Weights of a small image classifier.
Training: 16700 steps, batches of 384, held-out accuracy 100%.
Data: trained on rendered made-up planets, 195000 training examples.
Rows from expert 1 of block 2, named by matrix and row number. Rows with one number belong to one neuron. Each number is 128 + 32 x the weight over its row's rms, rounded and kept within 0 to 255. All counts start at 0. After the name is the row's rms in percent of the matrix's.
# up: expert up (model.blocks.2.mlp.up, 16x96x192), inputs 96-191
# down: expert down (model.blocks.2.mlp.down, 16x192x96, transposed), outputs 96-191
up.17 117 [144 133  73 104 113 108 117 111 103 103 201 188 115 149 161 127 183 168 161 145  90 154 126 156 131 122  94 132  97 122 111 144  68 136 195 139 107 104 125 109 105  52 114 178 133 135 112 154 158  76 154 151  62 109 162 136 128 141 134 154  76 202 174  71 139 171 131 113 135 144 148 123 145 154  94 144 105 141 131 148 141 117 155 100 121 143  91  85 145 102 106 181 128 137 175 114]
down.17 108 [182 133 201 123 179 159  84 165 114 187 112 167 137 125 127 130  81  79 108  82 101 172 191 144 162 149  98 132 109 193 151 143 131 109 119 122 184  62 116 131 145 126 129 157 142 119 102 138 186 128 126 155 172 162 112 114 107 142 126 134 116 190 128 136 171 161 105 102 130  97 101 118 123 139 107  75 123 178 130 164  95  54  68  80 150 118 131 163 150 150  67 125 153 126 151 102]
up.18 105 [118  78 124 122 121 165 193 141 154  94 157 145 117 101 141 114  79 138  86 175  93  80 142 170 149 132 122  93 155 107 172 130  96 148 136 165 156 163 170  92 178 182  87 114 131  98 170  79 113 132 197 112 132 121  97  86 130 117 117 140 113  88 108 129 154 138  95 120 142 157  87 204 105 158  87 139 159  85 113  67 106  95 160 142 120  49  99 101  87 109 117 151 126 142 114  92]
down.18 105 [ 54 163 150 160 129  75  68 106 179 145 114  98 132 131 141 154 104 121 149 123 123 118 100 165  86 139 157 161 117 169 181 109 136 144 181 120 139 162 134 180 141 132 206 102 111 124  82  90 119 129 157 115 126 118 158 156 156 129 138 124 152 177 126 160  90 172 119  97  74 102 144 158 172 128 125 160  96 137 175 104  87 139 137 109 134  76 177 128 150 163 109 162 160  90 127 104]
up.19 093 [154  88 130 137 156 127 127 150 112 114 132 169 156  96 111 139 206 105  80  83 130 158 163 130  89 135 149 115 160 130  96 167 138 120 132 142 166  57 189  31  93 147 158 135 121 144 169 175  51  43 111 102 182  86 150 103 134  98 173 141 129 163 136 128 162  87  61 166 127 125 126 144 127 124  83 150  98 143 147 119 119 134 171 172 144 139 147  95 115 153  89 161 119 134 156 135]
down.19 098 [ 92 116 126 114 111 184 123 226 121 139  88 127 143 134 167 113  91 160 204 159 141 149 134 144  83 167 148 131 126 131 164 127 135 177 126 119 159 119  77 122 101 147 113 144 157  89  56 143 117  78 198 172 122 149 196  75 113  65 124  88  93 132 154  82 157 146 164 162 118 140  65  91 149  97 173  98  87 133  92 138  82 185 142 126 150 162 118 120  73 142 144 103 141 130 128 118]
up.20 113 [169 128 156 135 122 120 129  98 185 146 140 147 113 160 137 181  88 125 136 124 112 119 146 162  90 196 127 205 158 106 124 112 122 100 144 179  69 132 105 195 131 116 133 152 120  96 122 120  99 131 126 143  99 136 153  97 159  98  78  93 124 164 124 168 116 125 167 133  51  70 127  96  78 130  62 152  96  98 148 157 145 173 165 108  75 122 121 127 121 175 168 173 106 112 138 150]
down.20 118 [123 158 110  99 148 142  88 174 115 116 126  87 146 115 150 138 165 159 126 171 102  76 193 149 115  93 111  93 125 127 131 102 103 163 161 124 154  62  96  95 113 121 113 103 132  89 146 163 142 131 201 144 178 157 117 125 115  85 158 137 171  89 140 117 167 130 101 110 142  86 148 146 138 126  97  84 152  93 173 160 166 126 141 151 162 151 124  87 155  72 100 126 114 144 172 175]
up.21 109 [139  84  91 170  80 187 143 102 101 158 125 126 103  94  93 115 127 123  88 146 138 133 187  83 167 169  98 117 143 130 100 185 163  40 149  40 149 111 109 124 107 108 105 122  87 143 143 102  78 175  86  85 189 117 110 102 208 130  59  79 189  82 102 136 140  69  61 162 142  97 105 105 183  88  80 126 153 163 128 147 123 150 148 147  62 148 150 145 118  98 152 114 181 106 139 154]
down.21 112 [140 155 132 142 121 121 162  63 126  97 116 128  83 155 159 106 134  94 122 110 162 121 143 171  75  84 129 205 124 125 135 138 166 156  83 147  79  91 120 105 144 167 180 162 152 138 145 127 150 170 127 120 118 119 122 113  93 119 163  96 138 130 119 111 130 137 137 138 179  92 143 124  92 137 143 117 139 131 115 121  45 145 155 110 141 115 200  99 129 163  89  98  56 195 135 136]
up.22 109 [155 160 131 102 157 120 140 142  80  62 181 137 140 173 153 119 153 156 192  90  66 113 147  97 127 102 117  56 114 101 127 127 142 144 123 154 144 131 114  88 130 115 124 124 147 129 133 147 118 151  72 153 123 146 133 135 104 167 168 159 117  92 136 141 127 145  96 115 162 158 122 144 101 137 121 145 155 191 112 154  92 152 112  95 111 167  91 108 134 118 206 100 184  95 157 127]
down.22 101 [153 187 142 139 147 135 104 118 110 155 135 169  63 129 130 169 160 149  94 139 206 135 118 169 173 106 157 108 141 146 109  61 153  77 101 129 164  90 172 100 133 159 140 119 169 108 142  97 136 107 129  86 137 197 127 136  88 144 150 145 180 122 133 135 127 109 140 136 160 120 147  71 113 128 133 147 129 155 154 204 109 101 144 134 154  50 105 145  75 146  90 105 163 104 109 118]
up.23 101 [133 138 100  89 148  72 147 118 113  92 141  81 108  76 121  64 129  95 122 135 101 115 129 119 112  71  88 140 109 117 113 138 155  87  91 165 103 112 121  73 153 175  96 146 118 148 107 190 100 148  99 192 123 189 142 130  91  91 101 109 134 138 138 132  62 168 156 133 149 162 105  83 162  70  91  88 166  84 136 134 144 133  97 134  96 139  87  78 135 166  78  91 113 126 157 186]
down.23 101 [204 142 101 121  86 117  97 108 161 114 120 139 148 153 173 116 175 140 150 105 115  34  91 103 106 148 106  91 160 145  99 193 119 127 157 100 128  99 115 141  83  76 162 122  97 122 111 122 143 105 134  97 183 142 146  87 111 154 149 132 152 170  73 136 134  77 115  98 194 116 151 138 140 153 127 167 178 152  78 118  74 125 182 125 184 130 136 144  80 113 163 148 114 199 127  59]
up.24 106 [ 73 179 151 137 142 118 149  80  82 193 141 136 158 153 178 134 155  82 132 134  69 122 193 153 180 154 113 172 146 122 161 147 133 124 101 105 103 152 109 117 171  48 134 110  94 197 132  84 147 123  86  82  96 172 104 150  82 131 148 150 160 121  87 147 129  82  88  86 117 163 139 132 176 126 177 162 151 178 108 149 110  85  46 167  56  99 165 148 130 114 166 112 178 127 166 141]
down.24 097 [ 92 107 145 111  91 179 137 132  99 152 154 150 121 108 191 155  99 113 119 109 180 155  98  88 149  94 190  70 170  81 104 160 124 109 112 137  76 126 145  94  92 170  86 185 184  91  72 152 131 171 128 138  87 108 150 109 114 155 185 154 167  97 135 152 117 194 136 140 136 151 116  82 139 134  95 110 110 102 103 161 142 109  95  56 163  92 124 110 110 177  84 137  47  82 103 128]
up.25 087 [144 123 136 154 157 159 147  58 173 131 178 141 115 105  92 125 181  54 116  80  69 138 139 136 125 142 125 164 164 133 109 189 117 107 177 128 136 133 124 130 156 125 131 160 131  59 116 219 127 174 104 132 119 163 117 158 139 170 108 106 147  91  98 217 114 112 131 159 159 128 124 136 101 153 104  85 102  95 180 131 139 155 132  83 103 188 156 140 128 119 150 173 154 192  86 141]
down.25 094 [149 139  73 122  86 178  80 129 126 140 131 100 158 132 154 116 144 155 103 177 161  85 140  78 132 171 114 198 124 156 177 153 146  92 145  73 139 106 107 111  92 194 101 112 132 156 174  93  74 117 147 127 153  77 103  66 116 105 106 159 122  96 139 120 149 174  88 152 115  92 167  94 119 142 188 125 158 128  88 118 137 164 107 125 151 129 117 151 149 151  98 123  91 153 148 171]
up.26 113 [109 150  94 103 132 124 177  91 139 132 136 101 142  88 162 120 120  94 176 105 132 104 108 222 154 151 149 187 163  60 130 160  65 148 103 143  90 110  87 122 122 186 169 120 150 122 133 144 133 122 110 157  72 101 104  98  80 108 171 167  72 151 125 110 120 221 134 100 133 160 133 173  63 165 134 108 145  92  94  86 106 104 126 113 164 124 173 195 109 138 145 134 140 154  98 121]
down.26 106 [104 109 143  99 127  63 167  79  98 117  78 107 100 146 152 132 134 116 113 167 151  67 134  65 169 166 122  99 151 107 176  76 172 143 145 152  95 136 132 129 132  82 120 128 136 112 122 143 124 138 159 107 137 114 109 136 110 171  67  75 212 154 117 151 120  61  77 110 137 128 133 142 111 196 126  84 149 143 194  97 169  96 142  89 118  90 127  84 168 109  77 119 156 185  80  86]
up.27 090 [133  84 109 120 132 163 123  91 156 112 130 117 127 131 111 103 175 116 145 151 144 136 130  94  96 131 110 151 165 116  90 102 114 157 142 203 171 107 146 103 115 120  85 116 158 147 127 127 134  91 144 144 153  96 120  89 158 101  85 193 107 152 125 154 103 146  33 159 165 113 155 164  76 177 120  42 123 101 159 118 111 192 106 163 108 108 150 118 125 180  75 140 153 137  57 121]
down.27 095 [108 140  94  78 126 104  97 162  89 110 181 178 121 112  83 119 170 117 111 133 132 171 174 146 139 120 117  97 130  94 116  89 189  91 136 116 121 118 181 100  84 132 141 101  73 137 138 141 113 125 163 146 162 165 172  99 113  88 120  81 158  86 141  47 187 113 195 147 111 107 169 167 165 102 196 126 151 175 141  83 119 115 122 170 101 173 114  62 143 112 107 136 137 122 183 134]
up.28 090 [160 113 111  92 166 138  71 172 136 144 128 121 115 160 126 138 197 133  97 132 146 175 156 120 116 110 129 111 155 127  79 173 160 193 176 102 141 113 104  54 141 154 145 128 188 131 139  74 111  92  59 131 164 150 146  83 106 124 139  79  63 153 164  94 135  78 105 118 171 118 108 110 120 153 129  92  91 143 151 135 134 148 160 153 140 165  55  79  62  81  60  76  97 117 160  91]
down.28 105 [144 123  90 111 107 157 127 148 104  88  99 136 113 143 144 146  64 164 164 118 120 120 145 131  61 169 135 149 104 169 164  38 119 133 128  76 143  81 114 149  82 124 136 184 100 143 142 130 158  99 206 154 116 175 196  96  68 108 122 118 153 132 126  73 154 131 117 129 109 184 156 122 100  87 143 142 125 163  68 194 120 128 207 112 156 103 122 157 122 176 113 109 151 168 106 146]
up.29 107 [124 136 210 131 153 143 148 201 150 109 123 159 191 105 100 148  98  75 128  86 137 128  95 173  80 125 102  94 100 112 159  60 127 159 128 105  98  36 133  83 140 123 158  85 111  96 106 139 110  94 175 139 126 115 131 125 136 144 138 105 182 102 147 188 154 121 128 107 117 133 167 112 125 113 151 151  96  99 132 105 141 104 147 126 137 158  97  76  67 128 147 138  86 107 118 156]
down.29 102 [111 133 149 186 103 167 120 130 116 123 124  45 119 141 145 132  96 105 120 161 114 101 146  76 174 127 154 150 114 147 125 200 146 148 126 105  97 174  96 124 139 161 127 199 100 162 158 152 118 134 140 135 129 123 135  98 129  80 115 127  53 192  69 138  97 174 171 124  91 170  96 134 192 134  94 118  95 123 153 173 112 162 134 109 136  50 164 164 196 160 126 128 173 132 102 201]
up.30 103 [144 121 112 157 116 152  51 117 153 134  83  84 118  98 143 148 181 120 135 133 112 160  85 104 141 102  35 144  87  82 168 222 117 103 121 119 142 175 168 118 117 139  98 136 114 156 136 152  85 141 117 135  70  93 157 151 153 125 168 169 166 117 157 126 126 147 133  98  78 199  99 123 129 140 111 133  90 113 139 121 114  96 160 139 149 160 108 147 145 181 145  95  92 143 122 168]
down.30 109 [158 126 173 143 199 140 136 145  74 120 125 133  98 119 133 169 162 125 123 181 185 151 108 124  92 158 148 171 111 121 108 185 132  93 124 111 170  99  85 127 134  55 140 104 165 104  65 103 134 123 133 131 141 166 149 129 147 158 140 185  80 201 137 100 112  66  73 150 174 118 119 120 112 103 111 111 166 139 145 175  56 149 130  91 109 170 206 103 160 128 136  54 140 174 144 161]
up.31 109 [135 171 120 172 136 141 140 192 105 184 145 152 144 187 143 175 111  83 124 113  74 113 172 102 151 119 102 128 150  97  89 146 170 142 118 129 149 187 113 121 113 127 194 134  94 146  97 100 158 121 149 142 170 110  81  77  49 113 108  84  97 106  83 118 145 124 153  95 124 151 189 146 103 173 137  56  79 152 116 173 111  75 136 132 111 132  99 166 102 138  36  90 109 154 134 110]
down.31 100 [106  56 157  50 117 129 156 110 130  96  55 137 112 121 138 123  84 107 143 130  78 148  88  66 104 190 102  95 157 100 115  68 117 107  97 121 208 160 130 128 139 102 101 126 102  68 101 120 111 125 250 145 134  83 100  99 119 131 119 144 119 146 155 170 115 118 155  82 145 156  95 143 128 164 139  82 147 138  93 142 170 126 161 157 161  80 138 165 150 131 139 185 108 137 157 126]
up.32 096 [190 158 142  98 122 131  64 153 136 154 101 153  71  77  72 135 148 173 109 139 117 135 104  85 108 112 103 157 131 121 121  99 107 152 145 147 164 121 113 153  96  92 160 136 127  87 114 149 119 106 121 138  99 138 170 157 146 163 131 154 147 157 150 119 135 162 107  85 120 131 121  82 120 107 197 192 147 120 113 164 127 141 102 107 201 194 135 153  89 160 146 131 172 107 177 121]
down.32 098 [ 89 132 129 158 135 132 160 122 143 113 198 191 134 160  93 126 121 119 148 128 119 101  94 109 144  97 146  55 127 127  89 143 202 151 149  95  88 127 116 125 160  97 104 189  95 139 153 141 174 147 133 133 143 134  68 164  89 179  63 129 166 187 119  98  81  86 149 109 136  84 122 162  77 150  81 107 132 120 120 114 139  81 121 124 171 104  73 139 146 133 137 139 228 122 123 208]
up.33 103 [112 173 164  84 159 101 152 159 111 122  98  68 154 148 134 166 168 205 139 112  90 135  86 126 120 134 150 130 121 162  97 127  58  90 105 107 180 133 126 120 148 127 155 156 126 152 135 137 148 163 175 142 131 147 152 137 125  73 144  74 108 155 155 121 140 161 220 126 148 231 139 113  75 101 123  79  98 155 120 155 139 139  89 112 137 109 152 155 169 153 123  96 177 141 181 156]
down.33 099 [145  62 142 181 119 128 108 132  97  97 153 172 152 189  89 133 115 142 114 134 178  97 155  87 196 145 125  97 181 138  83 119 132 189 131 182 104 146 125  84 102 119 165 115 141 157 120 142  99 104 100 160 123 131  90 106  91  97 185 141 112 153 118 126 123 115 116 133 128 141 137  59 181 148 156 187 127 147 146 113 149 113 129 144 142 139  75 204 160 110 131 157 130  95 102 146]
up.34 102 [ 61 135 150  64 148 132 112 110 185 160 156 142 111 172  81 168 195 104 157  76  98  90  87 137 113 170 116 195 175 139  87  94 135  84 118 184 126 121 143  69 147 112  71 143 138 162 119 143 164 144 154 134  73 118 138 185 100 155  82 135 136 119 150 110  81 118  81 102 115  82 120 121 128 146 149 118 163 173  88 150 113  85  51 134 161 128 172 168 181 160 130 164 204 123 190 114]
down.34 096 [ 87  63 111 134  86 156 178 126  87 119 158 110 123 103 156  93  84 121 127 141 106 123 130 128 162 106 129  92 137  91  93 110 108 127 148 158  98 104  94  58 113 135 159 124 125 116 118 184  86 158 122 115 107 110 173 103 127 192 122 139 149 139  84 114 164 146 133 162 140 141 127 126 156 116 138 144 141  83 115  84 158 131 164  57 137 151  94 102  60 147 149 101 104 110  75 122]
up.35 096 [162 147 135 133  99 116  89 102 111 132  75 100  95 142 156 149  94 162 120 109 189  77 143 136  79 197 198 102  68 149 117  82 121 195  88 128  61 124 119 158 128 147  97 153  66 156 136  93  84 135 133 109  89 149 116  99  86  96  61 138 123 133  95 106 137 194 164 112 105 101 122 179 137 149 130 133 154  93 104  92 167  84 130 111 177 172 129 149 124 147 142 107 134 109 144 121]
down.35 097 [ 77 148 137 133 124  96 149 189 197 100 127 148 179 132  75 116 174 111 191 106  51 122 113 143 136  84 206 150 109 111 107 123 152 107 181 182  96 139 104  36 127  55 109 153 127 108 111 175  95 141 118 113 126  92 135 131  86 139 113 124 150 140 103  91 109 125 134 149 109 124  86 114 140 149 109 125  88 124 178 104  85 129 138 104  88 161 134 144 122  52  99 156 174  97 127 123]
up.36 107 [ 95 123 118 142 132 198 126 138  94  95 175 136 100 149 110 131  61 175 145 140 146 129  92 202 156 110 148 140 146 117 142  99 158 109 162 112 161 115 123  90 158 140 165 161 167 124 114 192 131 136 120 138 145 174 108 158 126 133 105 115  84 134  89 109  95 173 161  74 105 127 145  98 169  73  68  95 121 111 163 119 157 141  60 160 131  87 120 113 121  99 186 147 203 163 126 133]
down.36 108 [119 129 153 193 105 125  81 158 101 115 155  42 133 175 128 178 180  95  95 145 113 159 137  77  54  98 111 123 140 121 117 110 123 115 148  72 142  89  89 123 135 103 162  96  90 177 117 124 179 140 141 122 154 108 140 124 120 150 137 158 148  97 131 133  98 101 149 125 175 112 146 101  95 123 130  60 124 136 136 143 146 153 121 122 120 133 132 214 151 130 136 125  75 143 159 140]
up.37 097 [ 92 100 146 128 129 169 154 152 137 167 119 140  91 140 133 133  77 125  91 146  91 157 167 137 130 161 155 111  64 126  75 124 156 159  56 174 134 120 117  88 144 154 106 147 125 163 125 185 131 139 167 116 102 132  96 136  54 165 125 148  98 195 103 167 170 103 116  95  84 164 102 179  79 108 161 138  77 129 142 154 104 138 164 126 142 142 132 123 106 100 125 111 109 158 115 178]
down.37 102 [119 134 137 142 131 166 134 155 130  98  89 144 153 179  92 137 168 134 163 163 101  85 126 157  99 164 154 143 156  65 116 183 132 118 140 151 176 157  99 120 132 162 136 124 173 159 101  97  86 162 127 119  97  59 148 114 152 142  43 149 127  95  99 129  69 155 221 159 152 102 144 107 132 116 126 139 151  93 191 127 163 116 118 141 148 135 120 157 132 196 181 142 112  86 119 147]
up.38 093 [123  91 122 183  95 142 131  90 130  92  77 103  99 142 168 195 117 186 125 144 124 123 137 153 135 152 120 154 173 145 125 141 185 118 140 158 158 155 129 135 104 187 157 166 123 185 144  98  37 120 108 128 138 119 132 107 116 127 125 137  92 128  60  90 121  85 122 137 146 136 151 149 113 160  92  85  77 105 144 152 135 154 124  74 135 124  67 125 103  99 151 104 202 146 133 120]
down.38 105 [184 133 141  82 103 108  66 162 116 100 164  90 154 113 162  87 146 118 172  83 136 138 145 118  44 132 125 157 105  95 139 143  63 160 138  97 152  73 144  70 109 127 101 110 102 115 123 174 138  87 120 200 153  76 122  86  91 102 122 141 122 111 183 204 100 116  93 180  63 125 120 160 127 161 117 107 150 156 140 132 113 165 159 173 183 128 189 121 112 118 117 177 103 144 120 117]
up.39 080 [121 142 118 163 177 128  82 108  99 109 118 124  88 112 124 100 145  98 160  91 200 140 165 108 148  86 155 149  96 103 163 135 140 105 174 170 102 160 147 125 110 179 146 189 141 122 136 161 162 140 108  91  89 116  55 172 149 113 168 226 115 126 119 137 137 130 198 105 140 144 200 121  82 158 126 132 136  88 159 158 112 128 118 111 155 124 132 105 138  90 117 142  53 158 143 103]
down.39 092 [156 154 217  57 108 145 180 174 132 122 127 140 132 117  45 177 154 142  76 110 141 131 130 114 123 156 140 110 135  46  70 137 119 117 152 127 167 110  87 156 109 122  83 147 125 129 120  65 129 115 123 138 133 186 183 156 103 120 125  79 107 132 176 112 191 165  73 133 142  79 120 125 160 112 140 148 114 124 100 113 192 141 148 164 176 158 159 149 143 180 177 144  87  76  72 186]
up.40 104 [113 128 134  70 112 171 162 178  75 123 155 102 148 162 146 141 120  68 149 191 128 143 128 179 176 117 176 123 199 202 127 158 165 145 160 122 126 146 111 147 158 166  80  89 113  99 107  90 166 148 133 109 180  73 108 114  98 140 145 146 185 152 173 139 131 136  98 121 133 147 158 109 102  66 190 102 130 137 139  92 152  84 105 148 141  92 149 116  97 142 163 162 123 149  69 158]
down.40 094 [118 120 128 127 153 191  89 159 100  93 137 125 128 158 102 135 100 191 121 163 116 102 141  81 114  96 140  75  76 121 115 156 120 147 170 139 159 187 185 139 190 163  92 146 150  80 104 129  97  93 132 121 201 136 137 143  95 155 110 142  93  66 143 156  91 122 146 129 166 127 107 135 141  85  84 126  84 116  93  96 130  90 130 117 139 111  79 124 153 105 134  75 111 107 132 147]
up.41 080 [116 160 129 153 146 133 141 126 121 141 140 109 123 131 108 171  79 184 112 130 131 119  97 111 155  59 103 145 130 238 106 158 105 119 109 107 121  87  96  55 159  98 120 140 120  84 119  75  84 131 152  78 142 134 133 128  99 182 174  95 129 159 119 128 147 163  98  83 124 171 176 137 135 145 134 142 139 165 111 197 125 165 120 143 183 164 136 158 135 203  94 134  63 112 132 128]
down.41 094 [122 133 138 192 104 139 142 125 110 133 115 138  95 125 106 111 189 125 120 124  79 107 146 119  95 149 146  93 128 117  66  98 160 137 111 140 114 108 107 147 114 192 121  45 160 111 144 157 193 103 147 128 104  84 116  45 144 124  94 173 148 131 194 143  56 150 185 125 122 138  37 141  95 120 165 134 160 147 121  59 133 143 118 169 169 109 126 103 122 100 143 111  84  78 144 171]
up.42 085 [125 174 125  84 130 121 127 115 117 100 186 112  51 161 194 135  95 133 153 116 138 131 110 159 115 169 130 148 125 127 147 122 105  91  64 136 149 160  74 188 111 124 120 126 118  78 106 103 117 172  78  81 125 194 125 106  79 155  76 182 126 133 190 107 155 141 128 131 133 122 117 136 140 119 109 143  66  98  98 186 148 119 176 126 135 100  83 118 118 131 117 121 104 133 200 152]
down.42 094 [175 129 152 124 194 174 137 132  93 169  89 137 143 141  94 125 110 143 119  98 114 106 195 154  94 126 112 130 106  81  66 114  64 198  90 172 136 115 154  91 124 109  65 112 146 162 126 189 149 128 132 191 186  56 108 190  98  73 183 105 197  79  81 135 128 136 140  96 141 133 151 142 113  92 102 150 112 101 172 158 171 132 122 102 155 170 140 105 140 174 116  88  88 139 131 173]
up.43 095 [ 68 155 100  98 154 138 106  74 106 191 176  98 122 159 169  70 129  75 114 122  62 130  79 124 195 139 110 143 101 120 116 114  98 138 101 103 114 154 163 143 149 108 111  95 106 164  97 168 186 122  58 150 173 155 153 103 135  79 137 109 117 128 122 197 133 150 138 105  92 116  78 140 125  96 125  90 112  94 171 178 138  92  77 112  91  94 155 144  91 164 181  89 141 128  55 199]
down.43 091 [120 137 122 168  96  85 165 156 136 149 145 111 200 111 117 134 140 145 124 145 159 102 143  73 141  92 126 155 154 144 151 126 133 125 101 123 125 138 136 123 157 157 176 135 123  92 141 115 124 201 126 114  97 167 155 117 115 168 137 143 166  78 172 114 172  73 119 189 164 194 189  76 144 127 119 168 190 109  81 121 126 144 106  95 105 142 145 143  98  47  81 114 129 106 192 110]
up.44 096 [130 146 141 105  78  92 111 112 153 137 116 145 137 156 149 136 125 174 123  70 175 100 100 158 158  84 100 198 143 100 127 112 162 156 130 189 154 115 121 124  91 137 133 112 122 129 156 181 166 147 116 135  78 158 165  97  60  77 187 151 144 152 147 119 118 175  36  76 175 155 161 123 142 201  95 130 147 100 105 127  91 128 100  93 101 171 147  97  86 121  75 105 124 138 115 133]
down.44 098 [179 108 168 185  85 121 188 113 125 139 178 129  93 164 128 143 114 122 111 163 130 143 157  84 117 182 187 131 109 120 124 172  93 140 173 111  99 109 156 175 137  53 103  78 131 159 172 120  66 129  94  87 167 184 102 205 106 157  66 109 151 127 163 111 122 124 122 139 132 127  83 155 139 126 101 136 130 131 150 178 138 162  98 128 153  98  74 137 130 179 105 128 106 129 148 163]
up.45 101 [149 146 139 110  79 136 102 154 120 229  97  86 160  74 141 181 159 130 121 112  89 148 102 102 163 119 101 119 115 152 114 161 153 121 137 131  89 106 150 143 142 121  96 145 116 118 121 131 141 113 120 219 170 164 100 173 119 128  87 173 135 133 134  41 177 101 132 104 193 128 116 160  92 129 147 135 197 149 146 151  97 147  81 135 114 116 125 177 142 128 119 142 151 102 136 106]
down.45 093 [ 77  78 117 159 159 132 150 127 104  87 126 225 122 168 143 102 134 131 103 176 157  99 135 179 161 107 101 106  93 110 153 118  90 107 159 161 104 102 162  76 116 177  98 122 156 135 125 121 148 160  65  64  98  90 135 142 134 177 195 132 140 137 134 145  98 130 118 139 103 135 203 123 132 119 182 138  58  89 132  80 158  97  65 121 110 138 179  95 146 127 158 183 148  97 102 154]
up.46 094 [ 96 104 133 125 121  92 147 136 127  91  70 136 147 179 174 117 125 114 116 132 146  87 134 130 109 105 123 124 117 181 101  95 178  91 156 129  97 116 176 151 148 160 111 184 151  92 105  45 151 128 143  88 144 122 135 134 129 112 148 100  91 143 139 125 159 118 137  88 167 163 148 157 105 155 118 130  81 163  66 118 157 126 134 106 105 143 140 150 201 153 127 174  82 121  83 153]
down.46 097 [122 146 139 124 122 156  96 153 184 128  75 139 140 115  75 144 129 152 162 149  55  92 130 164 123  95  90 168  98 117  95 154 110 168 148 129 127 138  80 119 104 147 144 131 127 123 174 129  93 141 123 150 152  69 158 105 127 105 128 152 102 137 181  95  78 183 106 145 113 101 160 145 156 130 151 136  64 113 212 161 166  91 125 186 196  93  91 112 134 113 166 127 188 130 124  88]
up.47 105 [175 122 135 125 135 198 129 129  93 111 177 193 164 109 110 112 101 161 112 148  76 128 128  77 169 126 183  84 152  97 150 119 163  73 140 114 154 128 141 136 152 126  85  88 130 141 105 196 114 150 108 126 127 165  67  82 109 212 127 125  80 117 105 124 142 108 121 148 179 163 160  95 167 138  91 104 118 132 113 108 117 138 172 174 101 136 129 116 135 107 113  96 167 159 104 108]
down.47 108 [118 147 121 128 116 119 152 143  74 137 156  91 114 141 164 150 100 107 148 156 159 183 149 151 108 168 126 127 104 146 121 184 149 134  94 112  92 130  93 124  96 140 142 118  90 125 144 131 148 138 180 108 198 115 133 121 133  77 113 182 113  85 132 118 103 137 104 118 171 154 110 132  92 188 126  46 130  86 134 125 139 107  42  80 130 113 112 143  93 123 115 105 162 136  95 172]
up.48 117 [ 96  99 143 188 107 116 122 203 142 104  84 131 135 105 151 121 124 152 125 114 127 155 135 135 109 181  96 150 163 165  97 166 209 188  96 134 131 144  63 139  58  76 145 122 171 135 130 141  87  94 164 150 152 111 125  85  70  51 174 128 123 127 169 104 128  88 151 148  80 156 136 106 116 149 146 114  73 151 135 100 136 159 145 125 185 119 122 114 128  79 148 134 101 139 106 151]
down.48 121 [101 110 154 148  95 163 104 181  82 110 119 139 112 115 135 166  95 176 116 125 144 113 116 161  82 163  97 113  80 123 152  86 128 169  73  95  80  87  81 113 120 155  97 173 214 114 116 118 138  89 103 103 164 118 163 100 146 163 155 106  92 105 147 108  95  98 117 116 153 154 120 167  96 182 145  72 138 104 130 105  93 119 149  68 129 144 173  89 118 169  43 151 106 109 153 118]
up.49 089 [115 161 153 116 154 173 139  94  88 135  81 157  74 124 113 109 114  87 143 149 146 143 138  88 136 120 155 147  98 123 164 108 150 131 156 225 146 133 124 156 200 125  88  95 135 142  94 118 181 120  90 130 110  89 103 154  60  94 134 117 150 143 100 115 144 117  98 113 131  88 179 188 110 137 111 138 119 163  57 182 150 127 120 135 100 161 168 130 103 136  82 122 135 193 168 111]
down.49 096 [ 98 143 169 149 123 150 139 144 115 103  94 145 104 175  98 142 164 136 114  35  97 172 103 139  85 165 114 138 157 100  85 182 120  66 143 133 120  70 117 151  87 105  71 160 116 109 126 110 103 149 141 106 148 162  92 179 137 147 156 118 124 130 118 117 121 150 130 101 153 137  88  80 193  65 137 146  56 142 101 139 185 105 136  90 147 102  82  36  98 105 100 124  55  84 133 148]
up.50 093 [110 152 159 130 110  86 120 109  92 193 125 121 167 177 143 157 161 156 133 196 179  96  98 145  99 125 108 110 183  90 130 136 156  97 166 144 117 116 114 158 151  93 150  74 123  84 149  67 109 142 122 159 106 128 124 152 103 139 115 121 128 103 122 125 117 176 189 134 120 112 143 181 186 105 107  91 152 111  93 138 141  88 139 144 107 140 177 126  99 180 142 186 102 130 117 143]
down.50 089 [148 113  94 163 124  99  80 145 150 102 122 126 112 137 148 107 123  91 138 150  91 170 189  81  85 141 199 141 125 169 127  89  96 151 124 117 165  98 106  92 100 140 115 171 136 138 137 164 168 130 161 140 159 125 144  98 176 110 118 155 118 114  83 155 106  76  79 182 150 165 105 116  93 150  86 179 143  78 144 134  97 124 145 112 130 148  79 137 158 104 166 102 127 147  97 123]
up.51 116 [104 100 146 114 155 142 132 155 121 110 150 157 116 145 186 130 145 143 141 142 122 122 131 110 118 174 210 162 180 145  66 118  83  79 122 129 123 155 147 148 103 131 206 120 107 141  73  90 118  64 154 154 119  94 124 120 155 113 135 107  86 120  86 133 109  84  80 117 151 152 191 118  98 220 134  89 140 190 117  99 123  88  98 159  93 113 188 109 181 133  27 109 120 179 190 130]
down.51 107 [164  85  85  85 113 143 171 188 136 181 153 149 171 150 137 110 115 130 105  68  90 139 155 114 139  87  77  94  87 124 165 152 107 188 108 104  66 212  92  90 131 192  75 102 145  90 107  99 164 165 155  94 177 171 106 103  93 100 162 108 117 136 147 104 189 160 160 107 114 177  82 125 131  94 127  54  91 120 122 138 136 111 139  92 119 109 117 139 167 115  97 113 172  83  94 160]
up.52 101 [ 98 106 111 106 113  47 109  83 122 195 162 127  93 148 115 105 179 179 146 106 148  89 213 125 148 116 112  25 187 132 126 177 104 130  85 122 132 142 162 165 133 149 101 104 129 213 112 127 124 174  89 147  81 156 191 142 191 163  94 130 140 149 158  81  82 125 144  64 102 119 124 147 183  84 112  96 136 131 183 105  89 129 159 126 140  93 113 137 119 102  66 156 156 149  93  75]
down.52 095 [ 73 111 180 134 118 202 129 136 114 186  77 176 119 105 139 108 129 168 112 129 110 132 151 163 109  97  87 117 100 158 194 125 101 109 138 170  69 101  93  94 173 112 168 159 175 115 105 115 186 129 105  95 108 178 143 116 119 134 143  80 174 144 100 130  87 112 144 141 117 142 134  88 132 122 174 179 151 149  70 160 138 133 136  63 128  85 115  74 143 118  74 128 138 174 206 129]